From a checkpoint of a small image captioner.
Training: soap at rate 0.0018, 4000 steps, batches of 64.
Rows from block 7 of the image encoder of a small image captioner, named by matrix and row number. Rows with one number within an expert belong to one neuron, the router's apart. Each number is 128 + 32 x the weight over its row's rms, rounded and kept within 0 to 255. All counts start at 0. Numbers have three digits each.
After each expert's rows are labels from the 100 images, of 14976, where the router gives the expert most weight on average: "responds to" is what is common among them; "peak on" is the class under the peak. Only what is clearly more common there than usual is listed. The data: small renderings of single solids in any pose. In brackets: how many of the 100.
# router: slot weights (encoder.blocks.7.mlp.router.weight, 32x96, trained with AdamW), inputs 0-95
# up: expert up (encoder.blocks.7.mlp.up, 16x48x96), inputs 0-95
# down: expert down (encoder.blocks.7.mlp.down, 16x96x48, transposed), outputs 0-95

# expert 9
router.18:133134107139109147083131122127081113166151071160165168126120178096101090146185118135106148081124112107152177144116149108126088084086102079106084177064113113153145166145076100152157089188075124165103139144060098136093185125147150152129143100112091140127122105195078094157174137165095113162
router.19:125130094197078148118090097104150100182121112146169163155141196110091116125131150123187120089175157120103135119141076172137072104151125138130107173109110184198127122151125096123140126176152108080082149131123111154148113149145076210193111149142112162150084082127124150142118172190100140096
up.0:164139090127076133126082152156141075160131127086087129113178120130100152173080099169098080153136167158048118123102127124119142152102143116144166195110073101120172130115142135140066137107142101118138153146089139166129034118099137151134060157056127132133094112183081095133108114125147180108
down.0:125128140088080144147089168087164120085129161173162080116097136088110101147177132091153182083112110138159106137133136089178077134168069134125145126144133122131114065106129131126202118128096124124157135163128134138151159203105097083197144145168131219095156092100106133126099145101099190108
up.1:063176086134105138099108159103136121173149155180154125180166080105129131084130090145180183127121107056148122087118118090141093085171121125106137124089154131145091222103076114140152117138142211164099133130060140161094133164141136128118156102121132087078100118132140133192108125120087108137
down.1:118096115135141131090173186125062072109120049147120134165120149154161127127084150140111095149192164138148193156119162142137102126091131166170104125106072079101163104095104144146099106140099070146079141123120063075159149098134056144069096103095125120148151127133113099061119097155129131121
up.2:176114143119118118169118154164125142147126109123107156123136121122118134071124077105140126160072084071153090113084128117122118116163078237096117135094096077079103161157116117150144095139090100121115165074116105148142096089149193133139173093100075041103147096151145146145144096083096130177
down.2:156147146073129148136156138118133092168154121129190059156139157139195130149103119124118137123192150134154187062114102152118101087132198121075174151183158130108123177120055107160107097208118146150100151106064118082096110126107115160075109104138123106104111138145117088103128170137120142163
up.3:078095090162122163093128122086147171137081137171139146146137221084202119114105102088132181089149121140144094137109053159167132129150126088104150108146142118121138121087141118075161127151139146164120084121179095115110131078146095145130232126159111164145147086114091080155116152109146095103
down.3:108103119146174099123177167126106150156151143059086238110080123164092135154177195148155068112120156092088092144118150112079121122133138134107101107115122092084104182160107147112080118073147096118102164078099163161141125131095120108156130153178154120099114158072145121109118124089084097127
up.4:105077182124093123128098133137142129099127065128209079136155143111163162147118098189118176075098143118154110173172147116147087129087151180142158121111156114163103090070103159153140128170125065125116155151167133099170130161126171199187127129093192116132125149129120112125109157138065142077
down.4:101132158157128214137126180130144091086176138107122131107125112089117139086121133155109091149146121149114189078166178118135165144064077128149108102096143119091102106141081194100149097089053077160133114086105082138170094132121131158160100121147139079172153156130173116126168123092128121204
responds to: teal (52); green (42)
peak on: solid (97)

# expert 7
router.14:083102177140160077139161091138139118196145134153101099102130124145152091205089061147165129087127102144111170165170106135148131065120078195168194167124096113146078087136124097174138148115109131077105099105077119156137158144109081099138102138128128178146146094157135159122109124169107186120
router.15:102096173148167056170135088118125098221122096174133091132137139148154126186105080138169122089115088146129142095145098144144125076134102198102174159150091123141079095118117078136122140135113156086106142105080069188134135152087124126136142184180121164121129137132127154108117138175084197135
up.0:086160103066114075149151137076153137118123121193131103148105118116146157138083087170151091086140098132100201163114159092096097131136099092102091107141125099146122103154073148174078087175185154073092074111173122168145140122156080094130113165167090181164150111113119141126159152124115092081
down.0:115189140173124134171110133151116121152137099171153081093184138131093125146125063084132066124171162116218082184119100147136163138058122113119115123103101145176098119150139095089116130095106113140092111085136142083161069124117054159124086106139135068162158190131100115130149132114152152155
up.1:124114106091049129136088167130171138153156153161116095115132158102126096140175091122119147191155132133129115089151139118108091151143171084160141148081113116125115162130055098120063092078208148129199155119114171131143087158044164186105160092100139169151140165153138084145144128133111114130
down.1:163111182142113129113166074138077095092129126123087075125127148096124168092160125175089134090153125109211118163098090066125132186076137096101109176133115145153113109076176141089168168126090214166128129130101133161104085107156137121114157200078136162115134123124143170113117100123134105165
up.2:156111153109082170149166108098153077182106191126089130120143176143146116165155107048127137106090164107130081101109172157127125166115129104104120172188128100179171172163172167087181107114126153111176160147139140141083117099148111100150142128149212139145176154100106162144086143165132082154
down.2:138131067081123138108138099135145180164135097139111151183104109099074072155135095187134104166130145091068119147077111110083132097061125157182127141191096104153139088124090155103149188121139143129087079109164066138096144159099140139105152141087090153097115098090066091120144122071123123115
up.3:142075150118177082119111132105070173117100150139131171157135133083128096096143091159094152084109062111140128118102146114106128099070104145148147121139038158094140148119136145104166212076121065110099103141135160115153123058131133133129182104101105158157154169207148131125154154080121168126
down.3:178112143100091168099117209121215160158152098096134105140115170134145123115112180154134132126157134192100120127176107107069135097186174168140141134140172156142135170173108068141112122150092131168107093065097156093119122160084107153122139160080140114148086072096098143101138165172160116116
up.4:133101143138152125101120119149164119142182103140076127047083183121135050123154166127132129142128125107149119121138085169127119080116132116111106122104158114184123111086155095135108107101099175160107157084127119117072181132112182110098152073165150182163169173116152074084123088136039174142
down.4:086102183137179093209096159112098179064099156098155155099149120120153155151093162062165142169124097130098084090138072143128095186129120126069156134187155169128098098118155120148114126109126171093118122194131050119159133159128145112096139190147118114117121138126108137117122122089166144082
responds to: yellow (82)
peak on: solid (98)

# expert 14
router.28:119162127123093049091182094124134100108111170104131105096145102111102140147141108096125143149145079104129104164087144119133136121165102148129195172158107114138189090125081113179138165137123093150127134163137069173137133132051166123189171143142141118180074061159106214123094137161111107117
router.29:103113146119095057101151151088118145142094185155159133139113114124074148176180125137083177130123098158125101173107155090156109137158097155154185185126108082143133090141099128166140120147129116152161131183080072137103174171121170116178158139122153166174089071162113158101095088201103094137
up.0:091144155098181124094115097049149143063154113141107128132102135165116099105122134148184151142149071104121156096160122125113135111137139090109149134090161189098136144063086125114163140103126123094119051138165142168120126132154136142160138112091105158172070189154080176096164109094091136219
down.0:105088164119111126154139181115111139103131099176151080091164121112103116081132017104138119135179181136180094077169137116124140142138132124113122097153076109095170136170168096115056109105123102143102117129066119157165118110136086109138135148134090178078113091166162132141174160195164103109
up.1:090125104128105076094118078196105106142159120133147145143215157117147162106110126155139178113086169130142174142117127116088133139131134154142142149116158110137133100153093111142159147136132135042141143128163118134164208131103148166071148088132124091133184214060192120126116068102165123105
down.1:176102068164090138141152135064138107107152148082118109112071109124158107152091130156131129182145124138114092131127100064152099140109142136130104096129110116114106165066077117083145070082166156133097085129057092132195118125097122082139096198118102175062098125089101169110131160150110103097
up.2:140175147150110110084068132158154124093064145104133155088094099205172114071157142109098119129126084089113122080121112176135161180132175107118145181158176136110128101069134161118174077076101108144082110129105119122140138118105098131102156111068174068120180139183135167146170109118131094140
down.2:091099113177200102060122105147109113138138106133140125120114080113152148146174152077174091104108151143120112107135157132107139093183138087147144105117119142151147177129042080127045115086171108148092134127147153075112138123058131109108142097041118149139132188126125146175124123143189113102
up.3:144109114148114102162148118091086112119090166073123124170108094124122072138151140166132113126120159095143141085143117136085084158103075135136107069092125081136082129184135098114162058084177148082133156070090090139155108069156132071072106138130118186095169122076155157133146091170116078117
down.3:079030144150088147084131196184180155131111101126064112142154148149108155122134157137165110189065136147081061123109153115115095093179151128074107113106140137121151105138165077130131140187096101115089147125145132147132124099163175100131158159156066156102092151173111105145111153124138097145
up.4:125133024162077172127130128098129094079123109142141137132121131147156134144092126142174095161154150117082079060142110061150112119105163105108106202092125126172152126189074113091055125164110141135124154132117109157120135160131123165122097121201083124088055116122096139124152144100154152161
down.4:095145159137125109111206162146113150138163107069151063135129114105144143083112140084090150086126139071149112151094194139121150178128154161101145155173116178158102114202163064134174155137130131139120115074158137144090176145152138064202178173143142147146117157134136174160117094127112117110
responds to: white (73); light from: behind the camera (50)
peak on: solid (90)

# expert 5
router.10:131122105188056102106144073160147062200108139134132129133164132126090159181090133091173118114152136106095127100139060161104089070166125171169131165127084166162157087155118129099137125137190156090113170132140116145170078157092133214130144147171141138130140099118167125115131176146122148098
router.11:118138119185079111115175098119163063168121149143153157114167127120112165167118138092175141116131135093082107127113076153142099073172159160173160130152067173157129097136073127121122111093171182062075132133122161160183077139103153192145106177175107138126135090129174104122116164140105120086
up.7:159093141112117136159115136134197116139146166141164144101164128112178183152156163082132125122081140104099123179139190124154131105125145103139161099111111077093118164000147126143123121098146071111115129152145124112155093098153112140145157125108097145129123068146151073060087063109148076090
down.7:141095149157131153133118144157085140106160148084143107096081159134141148116189155155074066133091104131104138029112117166150153109116122091073163112104180160112176175075123135103106125135133138179129085117147162085127135142030099130144101159174133114150104145106146114152194120115147086184
up.8:182074159121143130145162134081104092097130200139149199069134080161187153113141095182117121143140117163135133192128133079184073106113123170113162084119099124133091093185137094120170127129136103152116080135087168175140103106098107132113126148056090095135154179154127104127121136088105092130
down.8:113091132117199112112112110065123130101142148144128159171116132144127147095160150077107131175146131058122146075151087131145048123117141175036173077203129133096110148115154124135140164117081099028106120159137151164168115117155156128124164125154154088163118098129129117148155132098114148165
up.9:111109160137201105178151137088108130176128146114132161095099157162174059132132133157154113097146136141144166160142130095136190156091140173111074097083043130119090141187154154087154174156104113092162171150106154111200147124127153181121113184088127128165154119158169163099123156136113100128
down.9:119149176149104129070201101108167113121131148106115040101117151098082131113176100119112119199148150107115115095108172101129140083102135122155116107127106129107175139127149128109106158160135102183141158121133125127138183165116076089158151087127162175079095173185140157120168117175227155118
up.10:098083103063112105109129140076083140079115092112069161113194107154127158139158117157174104155168187142113150169107160110157119122125134104076135180134123116140111155126094152109087100137098203094135178103171136086155153075124156119113152147096072060094058152118153120148104080122120153136
down.10:113150108098122087155137101117128075146119192154150110129136126101203164102113096108129084124057103105184101161146118088147122184140092154114161067181085120115132183166148088118121147183213101188126125100118077143133121158173104120149102119179160122150124122150124103099126197171137123121
up.11:117125149136160128156166123181123137093154126079146160166150151108142133151161171120132167171136117079144133121149126163109102151100156103146122106095112122112121068220176089114111144082092195192117096140138050133092124144209169092131170104097064123105150126146109091141184152137121150180
down.11:125092164124174095103104088126091154104087121235138150132134110151103089109114099113155105100141118136119147169139137131160077076184168147074122169183158103151132138106161178125154182059136096102083141115114125196138158088140132188087131157154124119133124120103195132089139126150087080114
responds to: black (36); spring (28)
peak on: solid (89)

# expert 8
router.16:163134136127142073076121095103160104152106185157144151170119128146154109211145091070114170116112090158069133089143106194067097132165145127186149158192106110094089077127188103129151151124149081092139148121134102109127118093156152090152148132133164156085097140117139153157065153169145151102
router.17:187153117146130077060118094120130131142099195152156189143094090150130149181129103088139154138105095133052120050131125185087097142196119105132164171186132124103154062156150084177138144158151102119140185144143092126143123127132189124124164132129165147132103111141150155135106169176130130101
up.7:164137106113120067136138188074177138153141115140101157068114112121120144121081126055123114161134156194167091108116095087165127093145158089129156120106159051138081149148179127154114109236093155111145087190065110157126134136188116121136156139120123131109150129184119119135108116126130114099
down.7:072115171127129164149090077202102092108149168109159076143130059124130129148155107166155116133144080079108149148108145120085180172146155114185121149162091159129146136107088185158133147069127098142186195163141125126119128114065167132145061168125146120126120139075129124107134135146203127124
up.8:118129091172106114165136088087139104181180114163176173127136106167190129148121166061064131117124139136102111148128131133119106111127199133108140132126112193142100100108128137106135116177105147154135132127105092084130096029086106133115127102202129199093127179148155149108090157139127130199
down.8:122120106107090136099071122151100184092150083088124097103166070103085081096137149156107105122130107165117128114041078134115184127088171065149108107133159138170111106142130146124089158107070134114146089157133098175201158115149145135123139113111122064143106159181141161166173127098065097128
up.9:151114138136123157114143129123081182096169084170152157149111088109141150125134116124149165084112141083101127144216148102116178115144108173147137198106124086124157101111140131085098071180106146137131125120099210103124167093134126145117150084054091073096114160161066181174150128143160128165
down.9:128126176123159093117135150084132177156075140173111135111165172146154153087108134135152159118133139162142121109117123141181110125098117124079210133108075169124149113185117148110183181132115071095116098135079114102180170186129116112194133169148141139198113094167135128076086135113086190108
up.10:073088120174091120119127104070168149170082139116169112152114143146128095117128141117124154139098083163106141059127142104096172130100098052104074130109118081063148172139075149171158134120142113115109054155132113041132121122141152074089117113125144129111115120167171072080099138120113071137
down.10:192124084110189194139086186142103070109162148089135177103133087125118119118051104170150167130145093096096112131106114149082115180159133136118109107116151159145100096060154171093125153173183126160145137105165087166112128061161166125142112086147148109108136164133117179151119160124119174150
up.11:083110163151074138124150098133140177141080087173116072048160075075135090121146164068141133147071140136110133102108186135098116102103100107125151131109163117133154152139143147126156160058109105123137105120202125138050106170118119096132117122105117128063163140047126140108140156117159089154
down.11:112087135147173098187142159119128136124101118065119122143122138144136144156153152154084159079161133151112132131099159092145123102148147113049086093163120095129195126086117143120140123190127164085116209075138094211120127149135157141073112130190146120097096077180182145119133134062133135137
responds to: plain (92); white (50)
peak on: solid (63)

# expert 13
router.26:074088173107089154171122135166126152095124132157146090176161155097162128114131133140164076127178175165151100138118137178111147173104125151183113142135070107120080086149173110093123094165155124162200137155080135122158074175091087137189074165096100107136149167085126171152091122160130120122
router.27:075099171112090125168151129191124191084107112131155108138186187133134122117143147110184075119164167185170118145140162158073124145121149169201116105145086157117097074129168142081138094172174093108175149132119122107173095177091114156190085126112106120159144151098149137123078128135110123130
up.0:082133101150103149126120143108104130131101146216107071166089157134139135201129146069152099141117121107104133094140099144157115126068094221174119083107142079122103116115111186151136153101149139126071106106106158155105086160138085081142096138179166127123148119095176139081096116186122163087
down.0:105106074111094106077123065101167122091087105115154177086137182146125142129077057154085110092113078095118118127103122127130100156067134072152107120172095144127166082105088122169098066204133145163110154116131096085141120103140095131162125200167124142165150146104099133111087106084107114139
up.1:125132114164118158125163124076124168106122110149136142171125103124118082177168080161139168102110094161084115188146140131120139151109140132147075171122116089161117155117138125116168030075088132112109080161127098096076131087121107097165088190125132183125099198164062161132102076142093145116
down.1:134177112151153128130183155162161117119125188131038064135139107146138151128069122106156088146085145162115115082139091126090154124077116103167131094152141125077122170078132156107083226165133141131172126073121171131074159106111165110134128089140159116138149177098177169140141165138105137139
up.2:130097140110143124078104098145116109083165075108102091112122168091124080171074144130129135183135087154125157148154141107106133154132157137134091178065137156141119156144145109173110146090139120172112175193117196093139130169080219118090112164119161128105061109129080102076112133099105103076
down.2:124139159133161127189127149133142141115122085124061151165126122109099120091154115177064132129174105098153116124126070137173096161078045093152146126149075117095148123184187133170117111142136122107100106095111104178177133139144098182166154108190114138164113083110172182124122110126138192181
up.3:113088094147141084133115154139084067166093158089147154183139061135161148082115131133135100077131127195120143111128100124173096117135061044138128098105146165117157101104118148172117139092152086165134120085142129134113145134098147129111093123137150135043178165124156095142074110126204176153
down.3:148147154122082107186167160139096100130135124125168166110157111129087158103093181150129111144100128107085109126170156034172145127162143179090160178104146114154114145091125114104049120152180090032114124075137115135161097096141170116095097089133124131170145128179139176102098156135122111095
up.4:158132123103139132117131102086115109164101189141102096167111044106210176101093118158090156116118105182103119144149113130180103133096096170103070100166123115111094167161168128143177184124084124127134111086127153138161167159167104068124076090140121107104149162149048116135153077134142139151
down.4:133143119096134096120119119114147123070138150144136171202141153120121150094100150073162064119125177158174177163135158091102153136145157128165151176134098108167140053169145149120089096154117192114165125104063127061159097103130173109135140179115135149103113143176192133144078127089182135105
responds to: purple (84)
peak on: solid (100)

# expert 10
router.20:169076131151125134123174130098147129146169138127101166102124171166081154165123090070183142182182097078131121128139139102097074130121091144189160143128110143139081100136135157136178167174149087117119114141077070123134115181146116213102163146163078112150117104139122137116138214131095167140
router.21:138081124209065121143142056118169084201131110113136157149155184146106149134065059071184125139135139100080121082108100117101094075132122171145157145166119140145131101188119168140168137165144122098112131131148070153164102137144144197111148120126123099138127105129134114113101202135127127109
up.0:130098232124163163123079120133135141065110106113095129132140118140172112124136149100089135094179071154136073139147053152141098211178169077100114138142165116077132166110165176119117140130119143098173109157151136095140077099170131135108167115106084143121126122127086099116068103121136171092
down.0:127119110106121159207115128159114097108142133090131127122146074130106168098157142127114088150106132145131151155072136096163146134087147183108179060114131133191134040134152084132114107139152093155158147167115084165161143132105121121160088173138095166095164135048158128107121164151118044075
up.1:171158135122131102151108150156145087141150181152133142150174125130124183109140117184187104092128143112110113109118116196099079135127126099108152121162179153122061155156165158114093169186144122118096118114161067075149078107107087095169092124109116134102092112042142142075145137138063193127
down.1:185100113090112096167097125133063140151116154087126106141182140102173063111173107119104115117138121127116162186077167107141148168132113140131113117127099125139099115117158091213180135094154126142108159139179079145165123117164173202115125123111155121133119129121149105191162152160106024161
up.2:100121120065195113125118186133120186104149122091048065146133133128118111102134166131129050141127135107120137136121182126133182176118114190073135160162149111131170098167147174128174103094132099127153170186132123148117160085118193132204136111089162107156109132119144173163149132119105146115
down.2:150146099132105141082167153115103124131098160132182147105096098132165164188120168125127163066053097145144121097147140143114134113165152135135103141037127068087168140126099109116167182125128095123126093121149078081128104096075142079144131110066210112111156092169115081105077100144137110124
up.3:126115106126050102172131134102124113091142090164121162164090093123144108119067120109096112102135090060106124186157118139161122128101138090095099144127118123106097154091145201178146121158098135152111080077156184149162116130112096154147165175103129163150165109107157092103063185064134072162
down.3:168107136131118176129105128137120131131133140159102143145151098149173107125162099118129110137074173094151132136139150142115099152169138205192091086118150172121149088074123072017127172132126111126072137106132116097108095160143128130095117166122100099185126179159173104212081119170169113110
up.4:129136158091129151131106092102099124085109122106141089162109184100112098063105088195134155161136100196143132080172119139138139171125157062135170155107133129134137132124105096137079113137103181150111096117156162120093117132151154072109160157076145199108117108109189146161093193162131044131
down.4:171084146130130125144169150101133155144149166195126136076108107115151149189043134054165140085127097112153122158103122192152122161161141161137060082144105125124104041119159133197188168102141136106145147130128142107093122136129096118113078125112191133089139147150136105168168088125108141136
responds to: yellow (73)
peak on: solid (82)

# expert 11
router.22:105091165111110107162124111089114196121093191072161103154163102146124130100184150147134094178185169154186096106134171114143142156131140151130187106186133144094090077103167157081114143099176140077168145106153145161133073192134104122118092120145146130155123160103208139122122108116162095118
router.23:091095096190096113120138092126103105126119128095145165149154156127129178138120150115203085142148168158127136090136116151100080112165117146153155147187083169159122083164143144105155155150206110093126145126162119146157042182101117196138105100122145085133108155091204143119104185155104120090
up.0:124132187126200132128064090124151121182068133128103111147114113094165085167154121149119131125112119151098190144116162070172173163067080085145123146135160156161135135082110101127091110136138185123184111060115126129101140128121129120161140124086132203099126077092124123090147149162053109150
down.0:144157088154116148132139145153137176123095123136089088050139154146151105111084046060143167161104123161104171168124135091083085128148114175123116139167095136132110114145120163098136126183145037130086134132072159119104178140158098138167150127162143118131154198160161146109149095165135181171
up.1:164141088143092091105138170106113059102164137104143135129144104108098152106062144129129121177083128148075119120143112168136075136127131062130116136157185143136131072082064129101119148150157109164121122076195155087125117125134081109123123087135113116141093184090064155089107094146214136175
down.1:182153105166190186149083162149126099149133138112178180168131122140112165106105171124134101092112142103142124115158168140114182122132152148098068088077123087090115189160120127157102114093161128086102042061126118104112115105120110157069090091159168083090132128179148147132110123127138080089
up.2:138175106144058151099143137117171125158172088101104147141123113124115140164153114149129089106128096133154159255170098117050053114130112097084134180145094136116124107129172086154069155106066127134157157161149148163110105137131144148132109157135145160130123125193106170101144124088106162130
down.2:134143088150126129199124100123151134144138145108190071174165125191117149147101122138120170107081125155131140102135144112099114141186134100172133124099129127138188114176067172137064116138124120129172143166114121095102123049107152054114082161047172157128113097101119114113164190152088119142
up.3:100177106188169105122161140179111158131131154167146104180163108084186084104115116121118129135111118144091135148131173148136178132151103128166144121134177166059117106174121131153134036165132100064203114121179187101136176135146111169104134142127105136152154101059100182112115118104111129131
down.3:100114179133092147083129113101085109133127112138117128078145129198049116120099095138126110183092097121083126128107113118097078164107168125109152107114108150189146074129165091049119127071118122150063156120110030187166135127120124100143144124118124120119133180196135134176119138155125116156
up.4:109149160162112108153164066151113186177098090160122116151180185128089111109142149118150107131148138129198152120081161166126154177148098137083145101063148132126140150150132115143099108125118111125106102150090155079085097132063077108135103153099077188153107074089096181185101187102147127131
down.4:107089143090100138141109151096139155099165086148093138107085109122130107148124108093173128121046112108077067141149128102129092141152154112129121186173089120160114115139138087102172150148129156112057180123104151149149188031124174202122137180102142152142129077174110124165145121105113177147
responds to: pink (97)
peak on: solid (85)

# expert 1
router.2:108129098158119188153113120142132095070119086142072054124139183151125092125121177157159107134139124171136119140107058110133137125092170090097081109136148176161165165122086111156120133094132176118102112094134176135100143106113143095065143134114065144072145207064155087126169125089116100158
router.3:118130113173128197186130076168136114098138096115069044143192152140153122094088175160155115097116123136101119113085076101138130102122170089104118134157103151164140149070088155151131152070132153145119098098184143150114070139118128124105157092135113170093150173065159072123145146076117102144
up.0:130172171152105097081111057127121139140105156103184175085097166109095081155121087108099148160129142122129142098108119072102059105120125056173160167082115136154091118160103164141163090106117127159114118129127132132166101173137086188071108183142125092127129125173150065092146167161101119085
down.0:095100095167130110133061128217143171087116179147179190149048131162190147119150115084149115097137145178096158150117134114146109111196107166037098126137106125109193117127139112078113136129128134137133102102095117124102154120108127123134123113124159150087061119116143149127069154122111169095
up.1:226107145066113100132137136122098131081084130104128116087107131111181112144138095120097140180139155141139078108076161109128131092105130089118166132134126109125093110082136126158204160142159134130157158199158123176132138058096161125116122145144136020145092163106123062122142115156115162109
down.1:074135053074127146111123073177085157128090109133204077145061057107125160165137140121075133093142087189108138171115109120168155139128120096121199113146125107139140115141087113099143078098124172070094107083116092101141053111121155131115109098164124150122115152148161150140149129117139128094
up.2:138104173157148137159150116124141119100132045153212128094202160142111158102129099113181092107096150153169128176133114109109130148187143146078112091174132183102082103072112078132131104133197147136089079086120150112197151139113075137145113095073110145120179109117121146141130145106116113155
down.2:146176092182116143148150105039154091123112120077044119115071126157120108104121131196151156136147125052112135122122122084130100146109080127117099098150150109131105096130116138121073166185096124114116098133077070157011139099166123165160141117132135127119129125142090109132149127176132104126
up.3:127109109211211095156119095150104163144137122129179163123172112145105170102164102130128176142092111132120092126158188184135134095140154121087097080196169167107119096155148137108083167125120123138076117096129159110141071099175128199132157072114161147070137164112094131136090126103165120130
down.3:179103105116140121157144102116168085096105187125134157173117117139117175142120114165168160221111143103090131139165114107084112111141121206166148126132131091062176176109087162085127172124164126154102113084144159154109144168122142078077122139063105111125084156131137150149099156184180097153
up.4:143106150085095130147100143157077093169111129156090113159167085160123192189111126117144148138083160107095092107141123132150131053155074138105178137099064131127150113135107152122090092131200125098133179175066129141164098169120150164124156167113136145121088126153198109145124180197161148122
down.4:137155156133131138155130091151077144100100153187159090142082127153099121126150111132093131101113154096076167136159082185107108138144128146061140215129178093112112125082096142125102128138113113135077160102095103110194083190187142114128110131146178147161169155145097168113085066092183100125
responds to: black (72)
peak on: solid (94)

# expert 15
router.30:116090109097130147163155166126135194086144146092074089125114130195093061091074158111119105154120099149146132138184137087077146136068173121148118128144098151071154085098145187112123175082151099099162090102114140128139121175140089079115128137190124132124092179064152137078122092125136139151
router.31:114098133175093139161164088149149147153146114102087136116179139168058086138128162084153105153131165098132140076144108151088098116100113109199103128147079162092130092150118136140123179139179129051130167114090171154178088189091074164169141175162131143126135163097156106079096142164140144097
up.0:186124108178119103147129123120166119099090127117125137117121122090190145128095129145072093119128137121133130139111160111142109131070109099165085213153109118127134120053059123140073118113150139109108155138173120144087125127165163067161113158209147108055163147124147136168159050116081175124
down.0:126103166121053139079156168175077121129110113121131090128141155160159129076170140127188128111128154153158197113124094133126184104141114115166159093093086168125092102167175103153162127134136103175132104131127126090137191177105112162167198122096101156172114128108166117054185129166129089112
up.1:161130104138128131108056134136134142090144130096108117117173121159118167059133099152107066146085079176195153126039097127118108185110132096113149098112207149147090134112133171150144166090139122136162121071169157106103128134207153127100141082159093133081103150099111176137110106090151124125
down.1:155116115103153129145143148128105185186086105144174141160119158087145153141118170100091168086129194184134092161180144112140118065161111132065107117131044068143126100110120089113136061182089114179137127136071086143170133128128072094138112120092122141178135122163128083123155134149110097123
up.2:194126098127116217184150114129082099162142149103138105117132135100096103163124111139108145153092064110157104100127127064147132102136061103114123149091199074136110149093094104159128116127142185144136080152099112141072151091159146107109134153135073169075077083130164094126161118179108122172
down.2:103143145113133109114173155174152156113123140162156078091158161192124104121092132132165152133220074140133134106085067179159156106152182138163136143152083109171151116113133081144159129089152108150148192167101106065187152152140106150107181144173106157172138151135105167091155101144124179138
up.3:104099119126151050114104171098122102209151115124175136118108121165111079090133107148092146134097152150121118133115109188130133123139100102072144104193130117141123116074066111088136143128075118185102110186113085086121194158139133110164122104105067159138101144152028105114117159150158138114
down.3:184125116110140139155153160146111199078134138143126066117089120161149130134075102092153145163145180167131088089121073201189152095099120066130128165118126126133185170159144105184119105071138116129117095154098111089092104092090139175141145163101127123098117143167142147107112157081188125073
up.4:151135143122161185083134127113124128158099136143091081101193050087117119081142106131103129114171129172139156181199146181149158119082097097117142136185105166137132089142104133160132099157118128138138073151140112082152108068124077047092112109102207123119132143109090152177114153121167127117
down.4:124148119121143126155139099049170081107113177156087138090084170113179149128183105113166156116138143104135116101107083147156045114148166078139129153152131161162135054120123087154116141116097169153127187096115123160130107155138110128188140180105116142207201143131141135147099151161114105182
responds to: orange (55)
peak on: solid (99)